Rows from block 3 of the encoder of a small image denoising autoencoder, named by matrix and row number. Rows with one number belong to one neuron. Each number is 128 + 24 x the weight over its row's rms, rounded and kept within 0 to 255. All counts start at 0. Numbers have three digits each.
After each neuron's rows are labels from the 100 images, of 14976, where the neuron reaches its highest value: "top examples" is what is common among them. Only what is clearly more common there than usual is listed. The data: gratings and oriented noise at many angles and scales. In brackets: how many of the 100.
# fc1: MLP up (encoder.blocks.3.mlp.fc1.weight, 1536x256), inputs 172-255
# fc2: MLP down (encoder.blocks.3.mlp.fc2.weight, 256x1536, transposed), outputs 172-255

fc1.513:107196082145104140183157113124114166147134181141127101092184170124113123146143147123162132142132121195122150134149141124128124166114096122118151161116103088161129111112170144128109147109123123116123148110142114156161091100111135119148129104132132118122
fc2.513:161160127110115150147179109165141127155169133147110115110174186141116118129157133133131117106095103174114119113112119139115124141118113113167133107144136136102129155148138115148120127112108094113198125136149136141131001131121115113119150122085119144128
top examples: dashes (63); stripes at 15 degrees (50); very fine (45)

fc1.593:125104101150131124116157138082117124160060153118126127125108129158126114119141103117124148140097117105123145133116120147155113125147122168124125178123233157133135153121151198132104116158137148121098106130130109114110191141114113125121119097143172116110
fc2.593:116130152128116128085121140160109112126118126123173161109120185177131111105149169106114158146127134140162088112147126123121129128130132156125094140146122169115131101186105081155090120108147114141119145175124181106143050094147186128122127078127104171077
top examples: stripes at 90 degrees (70); very fine (67); square grating (43)

fc1.327:115135151139114135155148121117128144153119169129134136106179126125141081154109124125155112143081135175116147143125146147135153107101092112121134167110138096184130120108143176111126142188128110132096109106176090144111151145124137096149131112130120129103
fc2.327:122114159148118119145139124113126118139138157143125139127166149108121125185123117128113108125078140155141108116137130144131122126121099129113124158146144108187131155172174149118119111163137117122101100143172114117143185163143138132125115089102119142124
top examples: stripes at 45 degrees (85); very fine (53); kind: sine grating (36)

fc1.94:115153130131153177182178116151123145118144111109175126168213096097129136142146133129141115128177111104123118141175115133129138138100203142120151127118133128166130135111148124096119131147143148125121162112104135097065120133123125162143162176127168145134
fc2.94:134141165129129121153169112132120127105163149141115146057143144154162126082153149124165149117125141145162140120133116157129124111150073186113092124133148144172125126161138146121110116132190108138098166170179165092128093125103143118127143086145061106111
top examples: very fine (99); square grating (39); stripes at 150 degrees (33)

fc1.291:111169071187095143142140172135123144119142141149103114116090133145127173132155113112132152123206094119109082128143136123156126112132090123129137106114145137158138127125147089122104146122120133141104143100114147183141131123124139094137164112139103114095
fc2.291:152126148157125153154177161145096142135151119120091141131063097121112136072101177168114130124072106140122095118129127123115127146129143122116123098150115146112129092125107120114099104128160127089180138170129153159128124119090148137118132174113140138117
top examples: square grating (56); fine (52); stripes at 45 degrees (38)

fc1.494:130146106117134168149073114144139158117097155119117155113094122105150154142120071153120142084107132135117073119113141103125105065131173142091164136124137151158126167131162167134108130141112107078152138128117151115112134136125110104169130074144095111135
fc2.494:120145110123134138111119128149137142123166116153129125116159142147117115112132167158147123111161130083124155154127126162157127168077127070155098183101119141050132082100100140103094120127137126125106110145105105138130099089129118140130130136166131124162
top examples: fine (65); stripes at 135 degrees (61); stripes at 150 degrees (26)

fc1.666:102107096159141112134130158108134141120131126157129094103186163125127143157120160159168117119090124138114168122095152131163097134116130102108146098114147143186141128104128075108139168135148133120112141119104102094132104068116129150129151081158128123131
fc2.666:103136122145142122114129132126101121144153109112130138110153104073126130163110090128177134112152159174125121108093149127148131108107148107104132154167142158111102142136170082133148114098120106144155123104120164149100130119123172146119145120173145118123
top examples: dashes (99); very coarse (54)

fc1.628:125074152174115174123148149072120113129114135135108173125123099130126104164099110145151130154171076100085062134171122141151144127101099107122145126126114102158141140137148158089128158149133161139119145094148137207127140145126125104099138100125111098125
fc2.628:152136101146152122093184110130103131141130116132101112132089137163147149120149145159120157127096119117145130099138129164085124119129116157114159114148121128171130148153114119136108116174119109131163121160149141176152177141143118115121138128140133102114
top examples: square grating (63); stripes at 60 degrees (42); stripes at 75 degrees (25)

fc1.750:122140124137131165137152151077130140137108152157100091117139177143124128136080128167156110138112078131120153155111146085126126130127111110109149116100099114154139151095155090130111152108106123118142131115087119130115150152137136097141137106133136118152
fc2.750:169125127135107123118162115184082117151177122134144139101125122155130127082153186131082157095141138130170137105129125153095117135136087125149136150180103173103127143155160127101106118151132105152134167163140153132111131108121144137122160145128117072105
top examples: fine (65); stripes at 60 degrees (43); stripes at 75 degrees (35)

fc1.246:108112131141143099140079121160139108157125117132169118129176117117148148134141123148101118138149126132120159158128127108141103127103160105153140146114105155144116119080143130114119154067116126141119159115079072080110114077077132140121126172151166098143
fc2.246:138139049124130154140197148126102148126120124153096132178086120089079115126117122139119132102109130171114099139139127118119127101113191102112137113127154124195127141128144155156129133178145145100135142128129155144125154152134143153133144101110120164098
top examples: stripes at 135 degrees (75); fine (57); square grating (41)

fc1.387:122154126124133153154148093099123123124138175136175134151121099134141129152115131140123144103120090099130154132140139129137132120127128127147154128125105080157126143111187107085125149112114112148111117109122168141138177151154104112134158169135144151148
fc2.387:146103128180149147138117154153105135126180087126147149142138121131114119115100114129140126130095135131142127122070124136090121120117091135118136142181156139156126100207132145148095110117138112108143155146166145129127095144140174133124155120137132109098
top examples: square grating (70); stripes at 75 degrees (52); stripes at 90 degrees (41)

fc1.334:106119128145100097152125138147131155128130151133101080122125120111104104146082114122126105132136114163081151180110148116160121133122132115128124151102090141142145109101123098132121163151134135143159156100139147189123112128096137148146137117120133153084
fc2.334:136127103105118105118110133168130113132182082122100113088106116102095082145124096107109126127173125160092132160062126141133121149137128149155123105141122143141128112150145158125155117177119124174083143094132124192110114110120152132118136121108116090099
top examples: stripes at 30 degrees (52); square grating (51); dashes (48)

fc1.36:127127137123126132083106124151136119081149110153091110106121113144082133124129092130119155125097054148106114151105131116150110161116139104119071147122160176115136116116088174126208140131145138103136122117149152121131094105141136178171141181096100113119
fc2.36:199133139159142119127092129162078122159126122103105158117105159168079145116155149127108133118107135134186131149157126124161122111180147127106108122171115129111115133144171108121136123121128096112147169170150151132133073131089109061132139158126115160119
top examples: coloured (100)

fc1.357:113124101174145100131120137112117134125150109149090107097079122130135151125080174184172145153138092147088132141113126139157100151085123055107148090118134155150161097102088176116141140149121137100129145104079074149171122091081123132116123164180114077118
fc2.357:124134141111131125149105123106107103112197096125121151098101114124128129160133142159167161134125122149105126126157148104152125152078134071133115148147134156096120121155097170139153100151133136118151125111124119122113082079086139164133130159134135135180
top examples: dashes (99)

fc1.506:113166129114152079101060071163130170136109179112092122140115160081112116146111108100111154119148127145136146143100129142140123088133191147122145167126138129109131149115143144123123126163128123107108111125111120137175105105084122144174143084125130132134
fc2.506:170146075108126123119153113159108128130115098165140101141108106168110115091163102131094130133146107077151125100145125179144123131118136152161097123164127116067123131153165142116097109154114091156131119152149116133110128126159134129119137138132131109106
top examples: very fine (83); stripes at 150 degrees (54)

fc1.262:136153139103127104171178109139103105175133142100100123167070137117116157110130185119122170113102125147128135137141124132124113161143127183156128118142101121107125130138164107141132127126105114160116134139120148139105132129148139120138133112107122119150
fc2.262:115108131186123116096090163097142137088132124165140129091193135118130108162120112151172102135135131091127121119099132125132126112109122087108132148102114117138125130076120139120130140127148152083118140121136118120125155110107123142130134131138126142077
top examples: very coarse (51); dashes (47); square grating (45)

fc1.661:124137099144132084153111134139115145070133148157144134139080127123113119132111150162093125138128126163118104122147135120139150108093132118111130143125136121201133121121114133112146165148120125122133157118145101141104118125122119133124131115115146152160
fc2.661:127134157106143105131117127099137150134123129143170126110027096130114139156136161154141124133104110159119145108151118184135125168124123135125116121105139120128130160145145134130116128123142134105094139106134172134139171100138112129118098147148162139135
top examples: sine grating (77); coarse (52); stripes at 15 degrees (30)

fc1.172:132115117147113102149118151140119140106108144116161114131122146144116090151081114146134134139131135124121133125128126118120119116101125171080118142131117074150125162131177141110121146119133126146126162134092130102133205072142121142138118103149159102151
fc2.172:144127157151122106076143124118120140117110123132195118156090119148103113106101123142152165151110136058170144113136133115102129112140124176098112124156099119157127157161144126105116109122139119166113118173137188091116175136143153143130109102122141135130
top examples: stripes at 105 degrees (69); very fine (61); dashes (41)

fc1.53:110145113116124133120120107121150078105127153146139091130108071127166138109113149143100096121130120150120073158115127174150180127124139113133138145114104152103117098111127127113128118121137142107129117115171123137121151155082138141142136097148128115084
fc2.53:131136120114130127102094114136144138130120134115161122157105137131127129116126168114116137132108136146143103120131137157134134150133134144131122139109137120064127108164112129135139118114111154110110135118104173111143127120132117108126109096117129136162
top examples: low contrast (100); fine (76); sawtooth grating (38); kind: sine grating (38)

fc1.131:103136132119155138150126107144146129154103116130134110152153115085081137140115137136087122158163128124115110147116128076168143150126132115125165176106162111141141098114160125115124135114108133110096130121128103107146162141126084086147129113114108125136
fc2.131:145123105126120097134121112120138135113104133090110154154118151158164130129097097103123126103129167166128163109136134116033131102169113111147176110133095137131129143183129091149203147150111102106124134151170157108114140121113135135128114177178163121113
top examples: coloured (100)

fc1.697:112130121114102126124108115126135115134160130157144103173133088079137145123152138163113110132142135138120144145118127100143161111120190085139121149106162129147154151096132139130140127179081141158124162113119060125125132143160120171111158094108130140150
fc2.697:176131151149138127116112140160096117106148125140154156094040184220124136091115116137096138097132138109180108135104130194099118114130122166153130097180080136134122127194135152139120130112141101117153163185147145165118140145144160114127114166130131136096
top examples: square grating (67); medium (52); stripes at 135 degrees (43)

fc1.604:137077105147143078087126156151124129117156084103131146159144111145125082115099146131100102105170115110115194144097151110130160156119135134107163160137109172129151169131125105153138133131103091135109163122121139120092168135104121117135165155161119110107
fc2.604:131145163106085148166121119130123124128070134161096121078111139096119130160153147124123146139142139201160095125164125105140134147136116130123088136118115083123133079114161150111102138138150151096137128179149121122124062155177130139120092094086120146165
top examples: square grating (75); very coarse (51); stripes at 120 degrees (37)

fc1.573:120132129143146132153114154135097170114117127144114100131154166129125139114114125131124122125148123115120161142126127111152085100110116139134135155115171155168140126092137140139113179138122124127131138113107150152122107149125134118100162148131145136113
fc2.573:114121146169114141123099138121106119166114089124131121135141096133184147096124127113122114127092133137147151119131114126095126152165162126136116100114140134110133131137097121172133126110119127121122116153123174103144140147123131110105094137169125114124
top examples: very fine (92); dashes (60); stripes at 135 degrees (32)